A small CTC audio transcriber, trained from scratch.
Training: 5900 steps, batches of 64.
Data: 26041 training examples, 14.5 epochs.
Rows from block 10, named by matrix and row number. Rows with one number belong to one neuron. Each number is 128 + 32 x the weight over its row's rms, rounded and kept within 0 to 255. All counts start at 0.
# fc1: MLP up (model.blocks.10.mlp.fc1.weight, 768x192), inputs 64-127
# fc2: MLP down (model.blocks.10.mlp.fc2.weight, 192x768, transposed), outputs 64-127
fc1.514 [138  70  75 126 111 109 114 152 142  87 111  95 111 146 140 151 149 144 100 103 111  70  51 156 119 123 147 186 119 200  95 154 106 140 115 138 156 108 173 148 132 141 126 117 105 115 145 145 147  71  98 120 150 173 123 162 165 124 170  98 109  92 131  76]
fc1.515 [126  91 108 105  90 128  78 137 166 127  93 141 170 141 145 144 112 116 108 101 144 208  48 189 109 123 152 104 119 109 160 102  99 120  82 143 165 130 162  86 175  81 119 153 103 131 179 118 118  95  33 134 137 142 106 104 108 138 185 107 127 101 133 164]
fc1.516 [ 88  83 119  59 181 103  92  60 142 128  99 145 173  80 115 162 139 140 174 125 122 113 183 109 102 110 198 155 129 169 111 147 112 137 110 111 168 122 151 116 106 130 147 109 158 101 154 132 129  89 147  75 104 107 130 207 112 139 104 132 173 141 165 101]
fc1.517 [118 150 151  65 127 100 109 117  96  81 134 118 118  82 124 119  93 145 144 114 116 102 119 149 137 216 118 147 129 155 128 154  84  88 121 178 184 143 116 132  92  66 168 133 144 146 118  66 119  98 143  94  77 194 150  71  93  66 207 120 118 143 130 158]
fc1.518 [204 200 100 134 165 140 132  71 120  65 141 150 116 103 121 150 133  85 105 124 140 150 141 139 139  88 150 117 151 128 162 136 144 145  75 151 167  67 167  64 129 133 125 180 109  57  83 141 140 154  95 175 143 129 143 137 132 173 109  57  93 125  82  92]
fc1.519 [119 146 112  98 132  90 154 167 126 116 161  48 107 131 105 167 109  66 138 143 144 167 103 153 117 108 136 131 140 120  79  90 164 152  93 121  98 148 108 164 144  95 145 132 145  58 133 102 142  92 171 114 123 107  51 102 123 148 129  83 139 148 117 181]
fc1.520 [149 112 131 132  88 107 133  91 164 101 148  87 149  83 144 117 150  95 154 146 168 164 146 152 131 178 180  80 127 144 110 133  92 203 126 171 171 123 129 106 114 130 181 168  83 140 113 212 120 133 185 124 141 117 151  69 178 129 128 191 140  89 121 146]
fc1.521 [137 117 130 116 137  81 113 102 128 155  89 153 212 152 124 166 105 146 106 164 104 189 198  67  76  97 138 108 141 144 147 108  80 155 108  99 144 103 164 110 137 188 157 107 134 100 132 150  81 113 130 149  61 125  98 175 103 107 100 104 117 156  91 115]
fc1.522 [ 82 103 201 156 121  92 129 143 116 118 151 148 172  70 145 169 140 114 143 178 142 152 151 143 127 115 193 133 177  94 153 120 169 112 124 144 127 156 114  93 133 186 188 139 187 104  90 175 172  93  95  87 121 103 106  79 161 169 110 135  82 167 150 171]
fc1.523 [144 124 135 134 139 119 116 149  74  94  88 127 136 143 135 162  86  85 126 139  42 115 162 177 100  83 156 130 134 143 102 116 133 103  78 115  91 112 136 167 162 178 133 187  80 109 105 192 137 115 123  96 146 101 134 160 175 118 135 124 146  88  92 125]
fc1.524 [101 121 126  97 171 124 138  91  69  49 155  83 145 209 112 184 162 152 142 118 133 106  93 127 135 103 122 124 152 177 125 106  89 112 167 125 120  94 146 161 212  63 168 133 142  97 147 173 119 186 104 106 155 147 103 143 184 129 218 134 164 102 147 110]
fc1.525 [167 189 151 126 136 179  79 124 108 123 132 173 178  90  78 194  98  92 114 122 115 151 200 138 109  83 103 178 146 128 120 110 151 165 133 124 102 169 150 102 184 134 104 120 157 107 130 121 140 145 103 134 119 161 146 136 154  87 132 143 124  85 154 147]
fc1.526 [131 116  98 127 126 227  78 106 109  98 105  78 138  74 102 151 183 113 159 181 168  86 144 138 167  86 129 151 175 120  97 116 173  88 133 159 125 152 136  59 153 141 140 100 186 146  93 135  99 138 108 113 114 160 105 123  61 127 160 135 132 122 162 105]
fc1.527 [179 209  57  93 127 148 117 141  92 140 159 104 168 114 155 110 137 146 131 147 131 141 143  70 137  98 131 172 150 140 119 108 126 134 132 168 116  84 155 123 154 138 127 168 157 101 137  76 109 207  97 157 118 123 121 151 141 123  51 136 129 146 144  71]
fc1.528 [159 116 124 139 166  55  77 101 137 132 142 128 111 102 151 137 198  89 156 135 130 146 160 110 162  93 114 155 138 115 154 131 121 148 131  18 113 126 162 146 112 122 127 149 156 151  95  93 149 150  97  90 111 113  90  79 106 153 133  43 134 104 143 166]
fc1.529 [ 54 143 171 132 139 166 155 168 106 102 127 141 150 163  97 139 127  90  90 172 169  88  54 123 186 127 181  89 178  91 103 136  94 169 158 158 127 120 186 159 148 166 121 184 118 100 167 140 132 108 149 147 119 165 126 125  87 135 178 150 112 102 116 119]
fc1.530 [132 129  97 125  95 146 183 147 114 106  92 172 150 113 104 155 136 133  88 121 130 166 173 134 158 141 139 130  88 112 143 171 111  94  98 109 106 135 201 139 193 112 118 173 120 107  52 216 131 115 116  92 126 106 104 127 169 177 101 109 135 134 107 137]
fc1.531 [146  91 127  95 156 171  95 175 102  79 147  91 167 112 172 129 100 136 120 138 189 169  68 105 115 139 140 107 109  91 120  77  96 101  91 132 112 151  62 137 160 110 131 131  75  79  96 165 140 184 113  98 139 127  80 144 130 159  87 100 140 112 152  89]
fc1.532 [148 116 172  74 126  90 124 130 142 148 167 111 140 123 154 149 177 141 178 148 153  75 174 128  52 130 113 168  80  98  99 143  80 168 102 181 161  80 175  90 153  77 185 112 159 111 207 139 107 122 151  61 124 115 175 158 152 167 145 113 149 123 134 154]
fc1.533 [143 147 115  94 130 125 125 122 111  99  90 132 192 156  66 164 212 127 151  75 105 163 170 173 150 103  85 112 101 188 170 136 140  94 167 171 120 108 131 134 117 148  97  90 140 157 164 164 187 191 158 124 130 133  96 148 191 190 159 158 130 121 162 167]
fc1.534 [ 92 100 116  83  87 127 130  94  91 148 161 160 118  73 213  95 120 131 163 154  98 115 165 155 154 156 121 145 158 174 106 143 147 159 124  92 141 144  38  62 143 132 128  86  86 150 159  97 102 125 127 129 130 109 110 147 132 129 152 116 128 134  64 147]
fc1.535 [147 117 101 101 127 105 166 130 152  78 148 106  97 103  54 126 181 146 135  95  75 141 153 163  89  77 114 190  92 122 146 106  93 160 118 146 127 127 108 156 103  74  96 145 138  62 119 169 136 143 127 163 137  96 110  96 144  75 142 131  78 126 115 102]
fc1.536 [115 155 102 167 183 109 133 100  65 141 184 152 181  98 163 177 105 114 149 115 125 122 180 128 190 116 106 171 118 152 132 107 160 152 150  82 129 125 152 158 156 101 152 109 109 137  76 112  77 153 144 114 124 166  83 115  94 110 138 119  77 143 161 105]
fc1.537 [ 60 157 111  54 143 151 134 166 147  77 112 133 112  76  96 174  62 154  93 138 149 147 178  98 122 144 141 119 105 160 133 158 169 148 102 129  52  61 124 120  83 100 110  84 157 108  98 160 106 128 131  61 118 150  89 147 118 157  93 118 151 196 175 119]
fc1.538 [146 155 145  54 165  99 167 127 106 140  85 146 146  93 118 137  74 183 104  91 122 141 179 102 165 149 168 104 139 115 126 118 123 184 134 142 142  70 142  91  94  92  91 107 146  34 147 119 108 116 150 133 130 109  95 147 126  81 131 132 125 107 106 137]
fc1.539 [151 116 175 144  83 152 124 149 118 131 138 133 134  97 140  71 162  70 110 168 170 117 163 186  96 158  74 133 163 136 102 154 101 145 110  77 135  59 132 163 195 129 114  90 136  99 152 116 114  89  96 162 114 149 157 135 122 139 176 142 100 151 116  90]
fc1.540 [204 134 106 114 128  82 140  80  98  80 184  81 103  97 216 139 120 150 139  80 146 102 161 168 161 131 131 169 123 182 145 154  84  78 138 146 149  93 124 102 147 124 133 184 148 185 135  99 143 114  74 157 113 178  74  33  98  93 142 138 140 115 152 121]
fc1.541 [120  65 114 115 171  66  91 120  67 117 132 114 124 124  49  76 164 167 161 137 132  87 126 166 116  74 129 153 142  95 118 176  80 157 165 160  99  69 121 100 137  88 128 134 121  49 104 103  85 105 132 107 131  81 164 134 151 129 117  93  98 170 111  81]
fc1.542 [136 180  94 123 141 147 175 165 121  91  91 130 155 123 156  76 205  99 123 137 161 158 109 114 128  97 128 129 116  92 111 102 144 125  98  93  77 130 112 160 180 157 136 114 123 193  53 169  74 124  79 132 123  98 157  88 132 118 111 167 141 170 116 143]
fc1.543 [134 116 125 172  62 178 115 141  99 103 123 106 158 132 162  96 152 121  99 171 181 106 140 129  93 140  84 116 110 111 100 128  95 148 135  92 105 108 190 195 193 163 148 100 143 125 110 143 118 175 108  98  84 113 137  78 124 110 179  91  95 114 141 123]
fc1.544 [105 124 154 141  91 137 161 133 196 133  90 129 191 171  98 154 134 104 112 133  96 142  97 135 157 129  86 110  79 151 115 168 105 153 121 132 204 150 131 181 102 156 108 106 133  92 137 169 145 145 137  89  86  81 143 130 104 101 134  73 132 121  55 150]
fc1.545 [123 133  98  75 161 114 101 134 123 116 175 172 108  69 134 114 110 119 141 133 156 115 159 163 132  77 158  82  96 109 156 149 102 159 133 139 163  88 115 147 139 223 176  90 150 207 168 149  87 118 155 137 111  59 138 140 135 149 174  85 169 130 143 117]
fc1.546 [153 103 135 124  83 137 123 183  96  75 139 104 158  87 124 214 100 100 138  93 150 133 148 153 114 116 107 160 156  70  96  66 144 123  97 113 156 200 129 137 116 119 153  88  62 105 125 125 115  84 163 231 108 156 168 124 105 141 146 120 128 146 201 178]
fc1.547 [162 139 103  92 122 214  80 174 126 134 137 121 115 112 129 164 205 154  95 139  97 123 113  97 121  66 139 117 172 171 141  87  97 121 133 195 111  78 132 132  93 136 126 128 128  67 112  95 126 145 156 123 152  99 121 106 154 116 169  95 156 152 131 138]
fc1.548 [117 103 104  71 124 124 154 178 176 130 128 112 159  63  79 151  80  45  90 109 178 141 114 182 160 128 113 134 163 109 108 145 131 116 123 132  89 102 153  93 152 123 107 146 155 103 149 141 116 119 169  90 121 147 131 109  94 117 150 145 114 163 146 144]
fc1.549 [135 117 118 161  86 151  99 156 148 114 127 102 128 100 100 137 125 111 151 118 160 147  96 112  84  69 127 112  83 152 134 100 137 133 158 103 118 104 167  91 186 122 154 140 124 203 144 107 110 103 140 145 101 125  73 162 142  77 165 166 120 127 158 127]
fc1.550 [ 61 116 111 121 100 158 122 194 100 143  53 110 173 148 109 160 190 160 153  97 103 119 137 134 108 167 147 155  76 149  87 152 142 118 101 165  92 161 157 128 197 116 109 133  83 160 186  76 113 104 180  78 119  94  81 166 201 130  89 114 128 114 121 137]
fc1.551 [128 133 129 140  66 166 131 136 113  94 127 131 127 121 144 121 108 134 113 129 120 156 130 148 205 144  77  57 170 131  68  65  83 120  93 125  83  97  80  99 149 105  99 133 127  73 133  55 145 141 147  77 185 106 131  68 109 122 117  94 144 202 144 111]
fc1.552 [149 171 106 111 129 163  94 174 176 114 150  74  96  76  96 168  96 106  72 147 203  79 190 134 107 137 128 105 124 132 130 110 134 145 126  74  74  74 175  92  80 119 118 144 122 155 127 160 122  70  75 105 167 161  61 164 155  80 135 132 213 192 170 119]
fc1.553 [121 168 148 110 134 149 120 120 131 154  83  66 103 182 142 120 171  81  39 159 145 124 140 153 155 155 147 108 132  97 116  97  90 133  73 132 114 137 201 175 131 135  90 155 198 148  99 126 105 100 111 195 136 155 103 151 174 128 166 139  83 165 130  87]
fc1.554 [125  68 121  87  86 110  79 143  82  79 173 138 139 146 137 204  90  79 102 134 121 123 108 173 154 129  80 129 194  65  89  87 148  87 137 163 154 163 113  84 112 123 128 119  52 134 129 166 122 131 125 180 122 182 201  98 124  79 149 122 131 124 118 167]
fc1.555 [109 104 119 116  97 161 115  99 152 140 112  90 117 126  98 156  87 116 109 108 118 132 128 111 204 130 123 116 173 119 108  80 101  98  60 148  81  42  90 177  99 125  73 109  50 143 170  64 110 156 168  73 131 112 140 178 157 104 123  71 122 137 156 169]
fc1.556 [111 120 137 159 125  98 127  60 130  74 113  98 201  73 155 141 140 127 138 151  61 117  78 146 145 121 121 132 153 135 103 156 127 132 119  87 106 152 149 100 118 132 142 155 119  68 127 167 126 134 128  67  39 141 187  95 100 140 102 123 156 110 144 126]
fc1.557 [150 110 179  73 130  60 124 145 146 132 148 162 136 166 132 139 159 113 140 134 129 142  82 130 161 120 192  93 119 142 149 214  96 153  94  82 208 130  84 146 148 123 115 154 105  96 131 123 202 186  83 166  96  93 121 176 113 119 139 161 168 136 106 170]
fc1.558 [101 100  75 106 138 159 149 107 117 167 141  86 168 126 123 151 138 120 132 105 172 127 143  99 112 145 167 103 144 155 117 114  87 156  82 143  90  56 153 133  94 110 167 177 105 118 158 158 177 148 146 110 135 113  97 202 119 184 111 136  98 170 148 117]
fc1.559 [205 174 136  74 150 157 128 133 134 111 142 188  74 110 125 111 116 104 156 150 110  89 116 140 134 165 175  79  70  85 103 148 153 140  91  97 111 114 142 106 125 195 126 159  89 183 106 104 112 159 137 116 142  84  53 119 126 177 136 108 102 150 158 162]
fc1.560 [ 87 120  99 112 155 179  94 141  82  87 127 191 115  89  97 143 185 119 133 119 139 147 130  95 146 138 134 169 140 108  64 135 156 204 159  96 132 107  96 141 128 118  82 220 104 120 142 144 115 120 145 101 139 136 144 100 117 104 230 143 161  67 133 113]
fc1.561 [113  51 185 121  69 128 140  98 151 133 131 119 166 116 120 142 125  96  93 114 107 124 118 119 176 143 142  79 139 138 191 100 162  82 151 116 178  94 112 166 134 109 140 188  74  53 121 141 101 185  79  94  82  99 106 151 115 182 127 127 158 104 177 108]
fc1.562 [ 88  43 110 120 151 160 116 112 136 115 145 147 178 107 134 133 122 100 118 112 123 110  50 111 164 141 128  96 152 145 111 193 122  79 116 151  81  97 152 131 116 110 126 100  95 134 140 102 140 186 127  65 108 130 159 203 132 153 145 144 170  81 117  76]
fc1.563 [127 177 130 147 187 160 112 137 101 102 110 126 138 135 120 130 130 152 131 145 126 121  96 154  20 171 120 109  94 163  97 108 128 130  96 117 109 147 166  82 134 161 119 138 156 108 127 168 140 144  82  95 193  67 144 102 106 175 160 170 148 173  87  97]
fc1.564 [146  87 118 108 180 102  63 103 147 113 154 135 170 136 141 151 171  85 136 130 173 122 119 181 152  93 145 134  92  66 139 151 105 128 134 140 136 180 122 130 160 163 123 131 181 131 149 148 126 110  99 122 106 138 140 102 101 108 169 194 122 176 204 127]
fc1.565 [183 104 159  74 140 124 146  98 110 132 113 175 157 145 142 187 126  63 169 110 113 123 111 172 132  82 130 146 105 132  86 100 120 138 101 112 107 128 145 112 173  49 136 207 112 106 117 117 171 159 144 146 112 149 100 172  93 118 163 128 181 106 121  91]
fc2.514 [ 86 143 126 140 196 115 147 108 123 194 135 162  29 147 142 136 157 176  42 180 134 156 163 139 125 162 126 108 113 208 137  93 101 135 110 104 174 152 113 167  96 160 144  51  96  92 149 171 143 172 153 117 162 141 140 135 161 132 154 115 150  95 157 135]
fc2.515 [143  85 112 177 178  91 149 158 184 159 114 153 194 102 137  71 140 108 123 155 108 157 150 151 142 134 142  95 134 119  96 141 110 125 149 161  78 126 107 167 124 157 113 118 174 121  92  80 107 116 125  76 121 153 163 110 189 157  72 112  76 132  84 162]
fc2.516 [ 68 122 107 136 119 125 124 122 187 164 152 137  79 181 197 104 116 116 118 137 130 109 162 133 145 145 109 127 119 110 128 131  79 125 147  75 119 127 109  91 112 138 152 101 165 109 106 140  84  87 111  50 113 146 107 129 131 137  82  91 114  95 101  98]
fc2.517 [153 129 108 161 131 129 127 187 124 139  86 157  61  98 117  93 119 118 158 129 164 139 113 142 147 132 122 141 128 141 145 121 119 107 172 146  66  87 124 158 140 120 107  57 173 156 106 127 135  82 155  89  53 135  85 114 164 134  59  88 102 136 195 150]
fc2.518 [113 104 174 189  85 129 158 117 140 135 178 143 140 183 239 142 122 113 121  97 123 152  91 162 104 169 122 151 133 139 105 139 123  71 131 121 142 122  80 108 131 127 130 100 141 218 105 155  91 126 163  84 160 107 162 164 124 150  54 133 102 112 115  74]
fc2.519 [109 187 108  98 106 119 186 138 121 138 166  81  99 132 124 159 143 151 174 155 106 167 166 154 135  96 152 114  84 112 122 147 152 106 156 174 100 100 115 133 129  95 134  87 108 107 158 134  95 132 119  60 204  80  99 109 102 133 102 110 124 125 107 166]
fc2.520 [109 122 179 183 128 105 138 166 137 193 162  82 102 135 112 119 167  95 115 109 139 149  98 134 107 138 122 116 145 111  88 130 145 123 166  99 113 152 177  86 170 141 136 118  92 133 141  77 120  92 145 109  80  95 111  90 165 131  72 205 171 101 110 115]
fc2.521 [ 93  92 148 186 116 162 124 122 124 191 115 147 136 202 179 129 130 126 133 140 153 143 182 149 135 139  95 143 103 108 101 129 108  83 141 112  79 123 130 137 114 186 104  90 180 133 144 128 127  80 131  32 158 112 109 126 148 113  83 106 124 131 107 173]
fc2.522 [ 98  82 135 119 114 162 101 140 163 152 134 120 148  68 178 117 153 138 167 153 124 103 170 158 167 183 104 109 106 150  78 153  73 100 138 119  75 177 182 116 139 160 105  79 183 134 141 130 158 114 138  90 121 137 159  97 130 128 112 116 108  83 109 105]
fc2.523 [ 97 149 128  99 127 153 117 177 166 187 128 140 141 137 197  98  73 118  78 111 111 147 171 131 106 121 110  71  98 111 119 113 108  85 139 199 107 177 141 121 149 143 107 104 175 118 115 157 129 108  89 105 232 124 182 137 136 121 135  94 102 109 112 178]
fc2.524 [ 80 114 125 179 112 121 184 115 137 194 118 136 118 159 148 126 136 158 120 148 163 155 165 118 118 160 118 128 116  96 150 132 125  85 131 149 101 166 126 173 127 149  76 124 150 144 133 122 153 122 111  88 187 145 135 147 129 122  90 127  81 137 109 160]
fc2.525 [162 176  90 101 152 206  98 135 155 160 124 106 123  93 101  74  51 143 115 114 120 142  87  89 120 145 131 158 113 148 102 138 184 126 170 112  70 105  90  93 130 150 159 125 159 112 156 126 196  55  55 159  80 113 142 114 196 116 146 192  79 120 150 124]
fc2.526 [110 134 166 139  78 105 114 169 104 172 139 129 108 163 150 112 157  90  62 156 141  90 187  99 163 122 136 141  78  74 172 161 105 116 139 106 149 141  99 110  83  96 194  90 124 155 127 139 126 105 143 135 142 173 120 148 142 129 103 146 163 168 135  59]
fc2.527 [122 138 154 175 110 115 154 102 114  88 173  85 151 169 205 120 153 102 164 114 120  94 186 129 161 143  74 117 129  91 172 136 159 121 182 137 177 152 103 115 133 145 128 116 160 150 140 117 119 140 119  81 137  52 153 145 146 135  87  80 147 161 102 109]
fc2.528 [ 55 122 198 166 117 143 131  70 161 135 136 154  71  91 160  85 118 152 132 102 156 144 120 165 159 143  81  99  84 123 124 140 110  81  77 121  99 154 164  85 146 133 115  62 164 170 115 171 116 133 140 113 154 109  84 137 128 147 116 125 113 151 130 171]
fc2.529 [125 114 142 162 129 145 133 122 121 121 170 129 147 171 139 110 135 144 138 152 200 143 161 144 137 184 146 178 134  95  94 165  82  86 114 114 137 101 181 124 116 210 140  81 134 131 129 173 132  95 175  41 162 142 111 165 138 137 139 159 107 127  59 118]
fc2.530 [146 130 149  86  79 148 171 117 139 161 140 140 107  89 137 153  78 109 141 146 111 120  59 108 113 157  95 137 119 145 155  76  91 126 135 172 138 141  89 126  79 118 154 164 158 106 134 141 169  56 171 146 158 130 154 172 149 112 166 133  93 129 147 119]
fc2.531 [ 93 120 101 160 129 133 134  91 119 138 112 151  87 169 169  88 107 119 148 131 131 153 145 124 112 176 106 123 112 140 120 120 140  78 163 126 103 111 132 114 116 160 107 121 156 130 126 135 133 102 119  52 149 178 156 135 139  91 107 144  77 137 102 166]
fc2.532 [ 77 166 139  42 141 125 186 145 157  76 162 129 143 125 131  93  92 171 133 108  65  89 155 129 114 119 108 114 178 104 201 197 114 100 139 140 129 100 132  82 144 152 121 128 127  96  96 139  99 111  67 133  93 162 163 147 140 100 136 153 149 138  94  90]
fc2.533 [167 185 117 136  85  95 121 116 119  68  76 157 145  73 143  90 177 136 131 111 139 119 166 102 135 119 110 102 111 102 170 116 130 118 144  69 189 105 140 186  85 100  87 133 129 103 148 118 150 114  94 144 116  91 111 122 113 119  90 182 156  88 118 140]
fc2.534 [ 77 202  73 134 125 128 125 136 156 194 104 182 145 188 144  85 133  99 110  98  79 156 114 107 117 187 153 154 145 186 117 136 108 178 221 129 157 175  46  78 132 133 151 171 107 169 164 125 121 100  89  86  95  95 106 181 188  95 130  99 111  73 134 162]
fc2.535 [ 81 155 121  78 153 121 192  98 110 162  95 150 156 131 190 165 107 143 155 152 121 166 120 145 149  68 175 115  92 177 116 125 122 144 179 127 120 153  64 127 155  81 158 160  88 147 136 133 123 117 129  99 185 128 118  88 133 149  88 118 168  80  99 139]
fc2.536 [124 139  96 132 174 144  71 144 125 150 155 123 121 146 183 116 117 120 146 160 121 143 190 101  95 143 130 161  54  37 113 129 124 128 140 102 126  97  94 131  96 163  69 155 194 141  95 142  97 145 159 132 141 114 146 106 130 108 106 167 126  94 115 132]
fc2.537 [ 68 129 105 112  50  75 129 143 137 123  94 127 113 115 124 102 166 162 129 109 199  72 192  93 152 127 124 156 115 125 135 106 121  72  99 156 109 110 110 117 118 111 109 165 184 137  66 125 147 160 165 187 156 156  45 194 147 148 127 126 159  59 137  67]
fc2.538 [100 149 164 139 152  92 125 155 106 132  50 129 172 181  76 121  93 107 118 179 156 129 136 132  91  88 160 162 163 114  98 124 122 136 114 124 143 119  75  99 129 139 150 159 140 184 115 115 160 125 127 182 155 168 149 167 130 102 147 116 119 148 168 101]
fc2.539 [152 143 130 117  71 152 124 144 179 200  93 172 103 219  96 150 136 156 142 127 144 115 166 146 125 122 155 161 103  89 110 100 162 139 156 188 111 200 114 105 112 174 123 121 134 120 126 108 154 159 102 113  82  67 118 137  93 124 185 120 101 145 127 136]
fc2.540 [131 119 163 134 106  87 103  77  71 114 106 156 142 148 139  93 176 119 158 101 114 122 151 177 144 163  66 117 126 155 119 120 155 115 128 117  97  95 134 130 114 116 114 122  83 117 117 113 186  73 122 114 121 159 119 159 125 157  38 115 129 127  70 147]
fc2.541 [ 94 149 105 155 132 152 175  81 136 156 163 101  97 160 193 153  91  92 115 143 164 153 136 186  99 120 108 115 106 135  98 145 113 111 166 143  76 143 112 140 150 123 155  63 154 164 155 117 162 117 118  70 204 136 153 109 106  93 116 148  73 106 114 126]
fc2.542 [135 116 110 133 154 101  72 129 160 128 158 129 119 173 113 109 135 153  96  69 125 123 128  50 175 175  91 110 102 128 124 106  97 135 136  95 136 155  77 173  70 145 140 138 154 131 146 166 111 112 156 158 114 110 155  98 169  88 164 106 133 150  74 150]
fc2.543 [175 111 127 125  77 152 121 115 174 211  90 147 127 162 135 187 121 104 165 145 192 130 172 132 135 102 159 164 138 113 163  87 179 114 160 159 134 169 126 105 137 166  88 138 136 144 103 109 182 154  82 134 112  99 109  91 120 144 187 147 134 153 159  85]
fc2.544 [122 128 143 204 140 182 153 131 100 233 100 189 106 171 160 109 121 134 144 157  94 153 102 139  94 124 116 153 145 103 159 123  75  72  90  70 178  87 137 132 139 168 159 100 149 122 108 129 111 115 109  51 164 106  93  94 116 113 132 127 106  84  62 136]
fc2.545 [101 101 144 164 142 179 165 145  83 130 189 106  96 142 181 125 112 114 106 140 135 167 150 176 144  80 138  61 114 144 136 132 190 135 151 148 147 155 107 106 115 131 188  89 132 144 167 123 141 143 124 104  97 162 124 175 102 114  68  84 199  53 153 104]
fc2.546 [ 98  90  76  87 140 164 211 126 105 167 105  86 203 178 129 149 152 123  58 158  57  84 122 179  77 127 126 139  84 107 121 131 142 163  93 155 145 139 118 156  98  89 121 116 144 140 172 176 139 143  95 103  99 115 134 160 100 144 158 101 101 137  75  64]
fc2.547 [109  93 108 167 144 136 116 154  90 162 115 104 157 196 203 134  90 140 174 164 112 129 168 132 114 131 105 114 163 127 142 109 125 127 163 122 209 158  98  76 130 127 188  84 120  58  79  58 108 110 143 131 199 104 152 182 131 118  87 101 130 125 143 100]
fc2.548 [125 146  69 162 130 146 131 111 145 140  93 107 150  75 119 149 153 122 120  93 149 163  85 140 170 120  73 162  99  87 106 168 161 129 187 136  76 146  66  76 121 142 146  71 178 126 188  93 124  82 110 122 207 159 151 148 154 105 111  99 142  90 112 116]
fc2.549 [154 147 121 204 129  88 152  98 100 147  92 170 108 105 119 127 173 133 152 136 145  77 117 112 105 160 188  83  30 127 120 102 206 188 172 105 152 137 119 132 147 167 167  79  80 169 128 134 122  67  71 141 103 103 143 122 250 131 144 140 163 135 132  83]
fc2.550 [ 97 122 147 112 142 124 156 116 143 141 152  65  98 119 165 157 106 129 129 131 113 138 157 203 107 124 109 144 106 112 135 126 111  54 109 118 115 141 117 161 141 149 112 117 147 150  97 109 205 125 163 106 204 117 124 104 161  95 105 133  87  95 173 144]
fc2.551 [152  87 103 126 142 131  76 126  95 138 115 146 137 145 133 144 181 119 177 122 151 125 115 109 118 161 103  27 184 148 148 101 150 150  91 183 141 160 152 124 128 147 136  91 140  71 129  72 169 134 113 105 120  79 210 167 100 106 121 111 140 107 158 174]
fc2.552 [122 145 129 111  74  98 130 140 175 149 177  85 123 141 124 101 141 108 157 118 195 136 190  57 152 118 139 138  96 125 127 155 112 117 116 155 146 125 114 102  86 104 148 110  92 116 128  98  91 135 154 174 117 172   5 162 124 112 116 130 131 132 162 103]
fc2.553 [166 168 190 149  67 148 171  72 149 105 132 140 157 166 107 135 115 126 140 132 140 147 148 139 148 152 134 101 131  93 121 158  49 142 179 136 159 165 133 190 107 136  92  95 167  99 104 129 106  96 148 192 208  84 172 168 124 111 165 117 125  83  75  77]
fc2.554 [122 140 102 102  94 101 217 120 106 171  61  73  91 171  93 147 147 156 129 147  97  88  74 132  94 143 128 147 132 166 130 166 123 165 123 159  92 155 125 155 123  91 128  91 183 122 219 107 144 156 126  92 176 116 186 152 125 103 165  79 121  61  94  67]
fc2.555 [101  94 131 154 173 135  74 135 113 107 111 119 135 184 102 173 173 135 167 118 128 122 127 155 108 145  89 122 155  88 123 116 159 110 159 136 165 158 160 120 164 100 144 147 125 127 151  96 104 146 117 133  91  99 209 124  82 153 117 112 137  92 150 140]
fc2.556 [ 69  81 123 194 116 160  97  88 139 159 100 152 156 150 171 176 124 112 155 157 159 131 149 148 190 121 118 157 149 146 127 126  95  76 113  96 106 135 141  69 123 142 112 111 143 143 152 130 171 126 107  96 156 116 131  34 139 132  79 141 124 118 138 177]
fc2.557 [116 171  80 194  47 162 157 110 158 127 120 152 170 122 144 146 118  87 147 150 150 122 145 190 107 169 124 145 133 116 165 121 141 103 109 156  44 133 123 108 115 123 159  75 145 184 126 114 155 106 110  80 122 146  93  94 155 152  86 114  61 104 190 158]
fc2.558 [ 58 142 136 145 142  70  95 172 113 184 179 125 163 129 133 104 136  84 115 129 125 135 154 124 134  82 128 157  93 139 154  78 110 174 134  97  85 112 142  94 109 135 129 107 139 144 143 124 141 118 112  71  73 126 171 196 206 129 105 132 106 191 171  96]
fc2.559 [193 166 150 137  77 140 160 138 176  90 136 123  94 127 134 147 167 141 111 132 157  48 117 172 117  92 140  86 100 120 133 150 116 130 164 115 126  70 144  82  91 132 172 175 120 149 206  83  77 163 156 140 130 107  84 111 143 105 139 114  93 125 152 141]
fc2.560 [131  95 158 106 115 137  89 145  90 135 141 138 125 102 120 121 130 186 106 145 108 146 174  96 120 168  99 120 127 123  80 113 118 164 105  82 127 133 128 107 115  96 113 169 123 131  97 134 105  92 121 109 203  86 142 103 127 113 121 116  99  83 152 216]
fc2.561 [130 114 133 154 119  84 153  76 127 156 162 120  53 146 167  98  91 132 165 128 143  68 181 161 161 143 108 100 155 154 139 140 118  73 118 126 171  88 128 131 128 154 201  97 147 157 117 129 171 155  90 124  92 136 150 132 126 105 133 133 137 136 101 139]
fc2.562 [130 114 121 153 136 148 109 108 133 111 175  65 182 119 147 142  69 115 138 171 137 123 136 186  92 123 115 168 146 128 100 126 123 140 125  79 167 111 153 131  96 137 165 109 171 169 145 202 120  98  88 162 172 144 191 149 170  98 106 131 109 154 116 128]
fc2.563 [178 134 119 150 107  89 178 115 102 137 136  85 114 142 194 141 137 121 164 146 139 149 121 147 132  89 118 174 111  61 188 127 126  66 114 169 138 159 116 127 108 162 137 141 162 121 127 139 119 129 150  72 143 133 130 120 112 124 117 133 132 148 140 167]
fc2.564 [102 165  98 180  34 147  98 141 164 113 127 131 106 206 146 131 136 137 121 128 119 113 119  73 104 139  71 121  99  97  81 106 100 171 138 124 110 104 130 115 140 135  93  58 124 165 140 113 146  81 167  61 163 140 108 108 142 161 111 171 130 134  82 175]
fc2.565 [172 122  96  82 143 199 152 163  77 104 164 157 113 111 188 121 124 115 118 118 136  93 105 143 164 134 129 131 146  99 163 124 154  94 132  93 107 120  61 118 164 134 167 117 121 170 151  61 178 144  73 115  65 111 126 189 100 151 169 218 174 146  87 151]